Rows from block 4 of a small audio frame classifier, named by matrix and row number. Each number is 500 + 50 x the weight over its row's rms, rounded and kept within 0 to 999. All counts start at 0. Numbers have three digits each. After the name is the row's rms in percent of the matrix's.
Before each channel's rows are labels from the 100 clips, of 14848, where the channel reaches its highest value: "peak on" is the class under the peak; "responds to" is what is common among them. Only what is clearly more common there than usual is listed. The data: melodies that start on their tonic, played by one synthesised instrument. In brackets: how many of the 100.
# c30: last pointwise conv (model.blocks.4.c3.0.weight, 256x256x1), inputs 0-63

peak on: B4 (47)
responds to: the note B (67)
c30.152 100:495508490442532544585484518555549415533388511568494569527478484502422503586511428485425506508440473516494450513489596392427485486574527456520531492409538501453471416558469486417548534385443431

peak on: C#5 (53)
responds to: the note C# (84); pace: fast (71)
c30.204 103:464508464488515475518507636467474471534487533410455541535428514529481546490487501548581566501475548521485562428542469460519535484461566554417597572453525424512447438487580465528493474568494615

peak on: A4 (42)
responds to: the note A (65)
c30.35 101:532604491456495595470525454557424514474414468588494494499560492523481465438542449480546413523437470484438463495501544551453445487483525522519514621512461402520548524598557429544584535480404422

peak on: F2 (46)
responds to: the note F (71); bass guitar-like (37); tonic: F (28)
c30.227 089:450458427455531476541611476630530516570508490474460503439532513656473451467591497498474497524479597478440480515538534495523452515443565552485371478494514479647472618502491446435553458472550515

peak on: A4 (56)
responds to: the note A (80)
c30.145 100:535525541392498487538545506509461438483444572507532492590506554599531606538514486500498477576491566495502355477565534522504546451499512495509454514558453540465546600540450516575450510518449529

peak on: F#4 (34)
responds to: the note F# (68); pace: fast (68); the note C# (67); the note B (65)
c30.135 098:511444448530546489434474544492480505506496482501486504561468419581429484466503487474541493463536482439474488490407473595496426450442455523485573447516537442497393560474533440439500444557425567

peak on: E4 (36)
responds to: the note E (74)
c30.73 100:486509587423456536461455515544484546516550581560606538507510458471531458429408493503381456620429530529612452595502566506468530438505528578480446542537495454509540430586519427508462550394471417

peak on: D#2 (29)
responds to: staccato (73); the note D# (66); bass guitar-like (28)
c30.211 107:578472438441419531456487488557446551468502508410532523522429532522611578554530539446464544539530419483468623480499581495486451472407559463491500458547499471438485448579540505481481656481404449

peak on: G#4 (33)
responds to: pace: medium (61)
c30.209 105:525545578540421471487473522553443522425397457541498513430435455435494437587554600517531441366608524463481445525528517489559488498526467490494520474495570434611527534499485533486547448548464439

peak on: G#3 (34); D#5 (26)
responds to: the note D# (71); the note G# (69); pace: medium (65)
c30.163 109:503538520583577533555538551429536510509469515454466481542565580385458463556516488545513587482422490549505416522503502462536529475458476526446468416630449551505547502573546489467476531536473558

peak on: no note (100)
responds to: staccato (96); pace: fast (65)
c30.93 096:469428570538539496497494516494474518623408383498496495473512508526514500552502519545447535532544472466512541492495465516585454492577523403526538538447499594467535525585584519526552472540542463

peak on: G3 (36)
responds to: the note G (65)
c30.15 102:483583561500563493564578556459479602509564492452512488502456452474544473488492568494496512432597558478437435551462491514475522484507531510454547405518510514481472418449496460530543431557542510

peak on: G4 (39); D6 (32)
responds to: the note G (79); the note D (78)
c30.188 102:431503491431475447541515394404603437596528453438460458532524495641455469503572549483599415506552534591517534473461536404393501558541501595516586491523478503490523431458518457499529553462475594

peak on: G5 (31)
responds to: the note G (74)
c30.230 107:484571441548519583462467493464485524517512469565519490466429475472502562491473489468466518640529503517527427491540408537461553467451543532447438503451457552570529474501521392453619478584558437

peak on: F4 (41); F5 (35)
responds to: the note F (85); pace: fast (61)
c30.233 099:494586404435486548451548545561436491472545534541501447484526557460575470426617448553458545486497497479486552432484477517417465622407547547617574531532507573538508429402516370468566546381495549

peak on: G#2 (32); B4 (25)
responds to: tonic: G# (26)
c30.97 102:362469490591559537491562513533484465474460468538507554565548536405478533504500410462548433481504468499439385455562463469584436518481472525529478447450480549524488534462470520525650400538549526

peak on: C#2 (35)
responds to: the note C# (67); bass guitar-like (44); tonic: C# (29)
c30.91 092:529369465497563537428518517524502515505519465468474504425487572543491432447561591472476562414527626576444511518475542503520577458417478434589618528526507496564549499372479456493521510584656493

peak on: C#5 (51)
responds to: the note C# (80); pace: fast (67); bell-like (26)
c30.168 100:503422421467465494504465568493411521523495542401462447460514569429488454464440534488601469628557366439500524535534428484505495527524591529491483583470556572551493442542542482550353522484523594

peak on: F#5 (63)
responds to: the note F# (71); tonic: F# (25)
c30.174 091:601457465501558544512505565574496375480479447567436518528431605529524604460459498478536460551524497497537561487429490533482452533407574533445552441520529456503395490554454478451428523456641469

peak on: G#5 (42)
responds to: the note G# (74); tonic: G# (25)
c30.239 098:464473481426468509543446383545454514461458503452520456400564560574545498524493451481506474466492530564576539541544465399525603441474443471566565549604481414450529455576438519546370519519512541

peak on: D4 (31)
responds to: the note D (78); the note G (65)
c30.43 100:550464599494464536406497486473533568533524461498472413583564478471507466620548549465459547471545513577478530458549528466447581465425554438564428495399576455416504458569448501505445540398522525

peak on: C4 (36)
responds to: the note C (67); rumble (30)
c30.147 106:563467442448586523493537574455483447505419484559521405464616517504541494536502464462503536566431560463485568624513510579505576442479447452496532445418521484478443569586484547451421484522551411

peak on: C#5 (29)
responds to: the note C# (66)
c30.92 104:456466471518471492557465549506472583588547464421481488481490369493465480529453479536512509493412480542475535440493509469505537456451530574511483483584463525444514453543517619517570460512459523

peak on: C#3 (44)
responds to: the note C# (86); tonic: C# (31)
c30.208 105:511459454578553514549426597528508597535470586418485476479473594536572545474507516508542478483531602534483526479533467479576510498444454425511436533547517518524454484525555469531432488530511548

peak on: G#2 (60)
responds to: the note G# (80); bass guitar-like (31)
c30.29 093:494455505503507563503619577570578496408546487341447529484570535527502568483427457489447515557511573563435510460538482538481500538499491504482523498534433551524442503516490655417450485565538544

peak on: A#4 (35)
responds to: pace: fast (75)
c30.171 097:491461465408475486453462426509495446437488564495564539532427498434498474567576467467526437606493442437489487418467539563585499523464431513682441453461549633412470461489462590462473461498591517

peak on: C5 (41); D#5 (35)
responds to: the note D# (66)
c30.183 097:417541458516560415520464571421458421605441523499493449432487478474446468519492507537542558442482558387537523538616408559526394548559543463552433516505544497504482440568422463542568579494447422

peak on: G#5 (39)
responds to: the note G# (80); tonic: G# (27)
c30.134 096:541453496587549536591516529524423445465520571455565507562399554432556453492502559555500491501420535569475495446507414588473445517460573497477586606397464543486517551483486548490540556529462461

peak on: A4 (69)
responds to: the note A (84); the note E (66)
c30.4 098:510489416464440456451545517574567548448526444506555530469560492572485494594664509471455469491458651472427503462551482637529510406486415444299445523579418578469536608508469505527483516515490508

peak on: D#3 (37); B2 (28)
responds to: the note D# (67)
c30.65 098:568500505522510539583515426460477450443505470486515491543443473491468518596580502520579526450416457450552576514511472543546355571464534521459507549420552559509475553604489483532473554571355414

peak on: F2 (31); A2 (29)
responds to: bass guitar-like (45)
c30.248 098:459548497538495543517533467577532585456504480529475583474487528512417497440543466466492560552437445541457481489500509497493555526420490529508590487477576555571618568471571508450572453398485521

peak on: D#5 (31)
responds to: the note D# (67)
c30.63 097:554476554549451587480507449604415492515431623502441465456544475406524515513575549481628519520539499559588517501465559548544533462421526467522522499461561541501432452570420479471508440432426483

peak on: D#3 (65)
responds to: the note D# (94); the note A# (69); tonic: D# (30)
c30.125 103:455515504641475477612452514518501549479515453461514545515506476505422557554469625519561523558496439520491520513486476626452353578445439441448553509463599437590529488527437480547529487497475480

peak on: no note (84)
responds to: reverberation (66); staccato (57)
c30.8 095:474507460428480568439526501482452469516537477504488447456514435523465508469426502496486580481506520484467524493530602529425435540434510487475525457456520512558472520503473457488504438503477470

peak on: no note (74)
responds to: the note G (68); staccato (64)
c30.252 105:624451559542509557422561501474441503470495493492472508519560517589528433494548526524526458547500470483459493481479532543551432495505549495435571452507495504434514532468438593509488490479498523

peak on: D#2 (78)
responds to: the note D# (82); bass guitar-like (79)
c30.7 096:544490413543489514495473484507418621511498585461515508389478417468565452491516535505544454486538515455457532561463501554446642569533549481549501505412468493535447472476518446415530557509437509

peak on: no note (100)
responds to: staccato (93)
c30.195 092:409509500520412523461447501471572473472462522560456515515476431502531458514451597457423516559486406592498552432496571495476571381540500552480525471533457433539532511507491531488463463560532457

peak on: E4 (42)
responds to: the note E (68)
c30.185 099:555516547438577485461507576516563445520493486469465505419611526485555574521518554472454501554488516605481468475491455465437445645522547481543545538441465529642485561539575511490506447409497558

peak on: B4 (28)
responds to: clipping (25)
c30.139 103:559508567464450491598500552512399437536420469587507462599516558428576555476471448462478519470563500494427495543459545488548468452638644568441505540450499505516543422550415477469448463474504393

peak on: F#5 (43)
responds to: vibraphone-like (31)
c30.30 103:497521513525479531495499530509452398429438537522489438537449610500616424466454508510438484571482566490474504557572573484408403516486444556482575537511441558483436570457510454484465542416475475

peak on: C#2 (52)
responds to: the note C# (72); bass guitar-like (61); tonic: C# (34)
c30.31 092:399486420486370540494316517497507459562506440547573522540482520489576510432471601514409509540403584417476549409580450479603599526430583525512538439451397522497512498462535482441481413434622528

peak on: C#4 (46)
responds to: the note C# (70)
c30.197 105:505496469454461551492461549490433479485495448526487464514530466516508533540482512540532549595539484513515522477571500504514532526459523410466505556502487483516567493420533474537548457526471559

peak on: D#3 (31)
responds to: the note D# (75)
c30.44 101:499494536473494433565542483484523582488462526519465407511546527574515590546473444463459469565445581563496477553534463513535431499457568492503536557473577513539464490643490509460420483490458612

peak on: no note (97)
responds to: reverberation (72); staccato (63); clipping (25)
c30.190 103:546500506467545421442469472486455505494493476424505452500535467520468512559448385395533469444502496474437457548526546501592486488519479548524501486526508515457498487426463561518530512469563516

peak on: E5 (56)
responds to: the note E (80); pace: fast (64); tonic: E (25)
c30.66 104:507527614559512431495552437560489504545592462482450478490606450485414524432462460494475550512435500528531586518573614602492379599572531454427527491584525485467534472556509492488500521569472420

peak on: D#3 (35)
responds to: the note D# (78)
c30.229 104:537503552516568475564406505483506421487474488454551517508501425449484518564594484518509596552579459396428495577443546494524442534600476460493470523462581509576502467536560524512465439474375425

peak on: C#4 (60)
responds to: the note C# (81); tonic: C# (29)
c30.90 097:435450546514499535463454422374521441534510466514643489568370541607514459527408500591575500366550462516527541481491439465398490510495390511543483544428483505488564428540454505469547513574463543

peak on: C4 (48); B3 (32)
responds to: the note C (69)
c30.165 103:432503499549547502445555434525544521528493445492406544463468613460583458441581462446527470418400439549536632516432516494555489480499521446531418503520412509541478544502536448513403502478406424

peak on: F3 (43)
responds to: the note F (69)
c30.205 100:514490508431560445520516561452559538478540588454507516425437475498556520408468500496453540490492593516567452544577505455514466521391452528482554509472558569473470471488522470464475523460571536

peak on: F5 (42)
responds to: the note F (68)
c30.26 098:542534494502574577494452525620465549381426516518456554545535540477589434507569546494511533557480547551538552545538515550415502492479554438426452568512523553519475441564454472489466580470379500

peak on: B4 (35)
responds to: the note B (68)
c30.166 097:447507552513509417531555406519488470486535596427431522603575429559523533501541532511507432451556522575431361511434478467544559531474554535444501514495573524542569553441479533498455511497479458

peak on: F4 (47)
responds to: the note F (82)
c30.253 093:461491511469475516495552557581494563528448538498565486478516439444613468548637474463538507457454501506429542467524474541502525531604420549491420489540527548511464579436550508578509515532484536

peak on: A#5 (38)
responds to: the note A# (67)
c30.250 094:454470605441522524518493480533425490501517533489400551517542667533393478474455419565465513502477509520505393549483410511511573554516552582396455575539448457492529478506533462527496538389502448

peak on: F#4 (47)
responds to: staccato (77); the note F# (73)
c30.164 108:490526507439485538477442450496481505556421516600512452648535534552444563530507535451471434508558527470480543481455500582565541555602385550496617369548487521490559480531503481356508470520439514

peak on: A2 (38)
responds to: pace: medium (66)
c30.158 102:501567540446516568532582472571563369509480482420535445553460474521510406522448425480536543484548575486509565544548558443455503477458511456484493517577534604503525528535570544422596466507463470

peak on: F#4 (36)
responds to: pace: fast (61)
c30.103 103:509446503529471543558525544498546609533526490453520455561506497482478472518507490461443566469580573556487487541470588526512503519496455410557434594609554474577467432534512492534482477602585607

peak on: C2 (25)
responds to: bass guitar-like (33); tonic: C (25)
c30.32 097:585509467386481420510475479471519490499478541539507482457531481527386424388495637602473608492496469393482506430599434526519619544490572525437523542531526445490549577613513487449415534572491543

peak on: C2 (34)
responds to: bass guitar-like (78)
c30.200 097:588491544528622493494462534422561482525481475444478568444533573454568515501455519534521560534482512509494584524485499558462554499590471506420461435598453420428386504497535501516435459626501428

peak on: C#4 (40)
responds to: the note C# (80)
c30.142 099:510444574506417454513512490499451460450509461468561463477458513466543479450545389424548545567503481461531595474554446505518659449471389546504470565425609437493570622517563505422492432538402500

peak on: no note (100)
responds to: staccato (92)
c30.210 102:496451594556545431448496495454425435553539516554563573449553533452547476515457543568496460581494556446534533573564539508570517456513549508487549440543579511507528518469552519534465417515486426

peak on: G5 (47); G4 (32)
responds to: the note G (89); pace: fast (75)
c30.131 101:460624499532509407505441447519531551410462485527512488588510535570447496508493547550489446572576567459461449494459550384452485538532529433402433487542414466513457421519483555510412503476510476

peak on: A#4 (39)
responds to: pace: fast (67)
c30.104 099:446506522506445453523532500524481368511553432518601444484553501563503544475521516486481476558568538616441517420532555550527556486534495406592429553495576506518489458575560546520510582520571502

peak on: A#3 (42)
responds to: the note A# (79); the note F (67)
c30.62 100:472517547440598392486536416449418495508528473584466467488486509484433576533458542457492558532418460487546566498539453419509563456487481543550490475463489502459545528381528434572487585546341488

peak on: C4 (56)
responds to: the note C (81); tonic: C (25)
c30.45 096:507422542529543442491514478535473502542592521471441549444459484547529487424506423524422453467526565420525557471574483581571423436574523523414420536528491483514617472524457418494466561525459491

peak on: D5 (27)
responds to: pace: slow (82)
c30.194 097:507472459476442507556516495526514571524453443550470598513594429531541482482519509486474540504522501432507455535480524569479597528531569517502586446499444488572511531592470481391563484571444450

peak on: C5 (25)
responds to: pace: fast (68)
c30.80 098:547525523555405529457522572501436504462580557492522487429499509450582438551492614493510483436394378509541473541553453391570576554427558535397490501512523472606501400419498535463455398505537455

peak on: E5 (41)
responds to: the note E (73)
c30.219 104:500550438540473475466466559559442488507614475536548442468479480464386478458531420497397549405461501488539493576469466460505443490471477483620532459454424513430556408391503442494444434487526509

peak on: C5 (30)
responds to: pace: fast (74); staccato (54)
c30.9 106:465457471498479503557487545486479497489481463528436481483562489431490506536509556499441546491525561520496523499453407466558498467416539524442493510481484464485540529452557528566522449541533522

peak on: D#2 (85)
responds to: the note D# (92); bass guitar-like (69); tonic: D# (27)
c30.155 096:606562452440538462407514451458368619407504515512464524443547466489576434556461501481521516487400418498580595523488522574463555529426463437453595453470589464462519540471487521419506603506406493

peak on: A#5 (25)
responds to: the note A# (72); pace: fast (69)
c30.2 102:567409625432508564469439540568535507485497520570521456576470415481483562477525443463508442490448422417424479606499449437536400511517547540600560550591577622452554517525522484454523428548480519

peak on: E4 (43)
responds to: the note E (88); pace: fast (64)
c30.114 104:474532388397448446448487451539422494485619562535484468385515507478616541504527568520544524518592441548447466510476549614427371522539572543449583584515509546426468505454588422526534433506559458

peak on: C4 (73)
responds to: the note C (88); the note G (69); pace: fast (62)
c30.38 098:552522443616585527508457486522570469584424520508537494456494466548458499415570444521436635607536491428542437490540563481417478527572561475516615538452521512563514467470416620414593398500481433

peak on: D5 (31)
responds to: staccato (71); bell-like (39)
c30.106 103:536512419533427564448449398579435461611515559460491542436552532475559580558524541560535534536527559515536458483475540382449554395482451510496519559412502494471454444498425476488465493510515531

peak on: D#5 (43)
responds to: pace: fast (63)
c30.136 101:490469480508553428511548419497490578505495604522581467481528525546435415429471483455506427438475449524500528488548591603448502503503508488527457413502471500523484480461454479550466519434504485

peak on: F5 (49)
responds to: pace: fast (64)
c30.173 101:518550444469386554527546463493454505419546524567476458489545431435508483432495594468476515553536534533527509411501499491511511449592506544518423590534540540493532565473601463615464399489563558

peak on: D#5 (37)
responds to: the note D# (74); bell-like (33)
c30.236 094:474483441523510551490497464510502499482508588456536428513471552474468405503624513508595628442531467453474438459520475538347374585549476584432440510525513482586499534507549575554523532500542385

peak on: G5 (66); G4 (25)
responds to: the note G (93)
c30.176 100:543441522558499506510477493460508518494531479476479456535383583582465596540495463516526684541521493513507463509513474445513553581499538474412598591584509511492467468581577613449426492671512376

peak on: G5 (60)
responds to: the note G (85)
c30.49 107:596531520537552507511517415416419474509446497417476527572467490543472457497459532460578537544507580516439428464460463576559454465589545515496486579436532540506499466494466560526431471504483499

peak on: D#5 (32)
responds to: bell-like (26)
c30.99 094:516488378544496406523483547379498529520529548497615507472519508553548513476502484454610392454470403538402501553460497507446616467489509559518525464540449556474529481493514548567446468476576479

peak on: no note (99)
responds to: staccato (92); reverberation (62)
c30.203 097:437491458568592524567478546471489434475497489531498495515408512452538520535502454459542553480475506535513518374565562492559552518549500454476528497492485447452429453532501562529588453472472516

peak on: C4 (39)
responds to: the note C (67); tonic: C (27)
c30.140 100:514492545503483494507453420512426503546570461455490468531466414455465566489545460537449507470449502467586564510510448452586475501482499485508473545490491638473563447458510524442491479466465513

peak on: F4 (29)
responds to: staccato (55)
c30.199 099:496432592514551429400644474431643427440416497491483383506487584550479546412587498456576525501456518478561580471587469559541469596486488464368441554474500491507543457477512476486578565452518476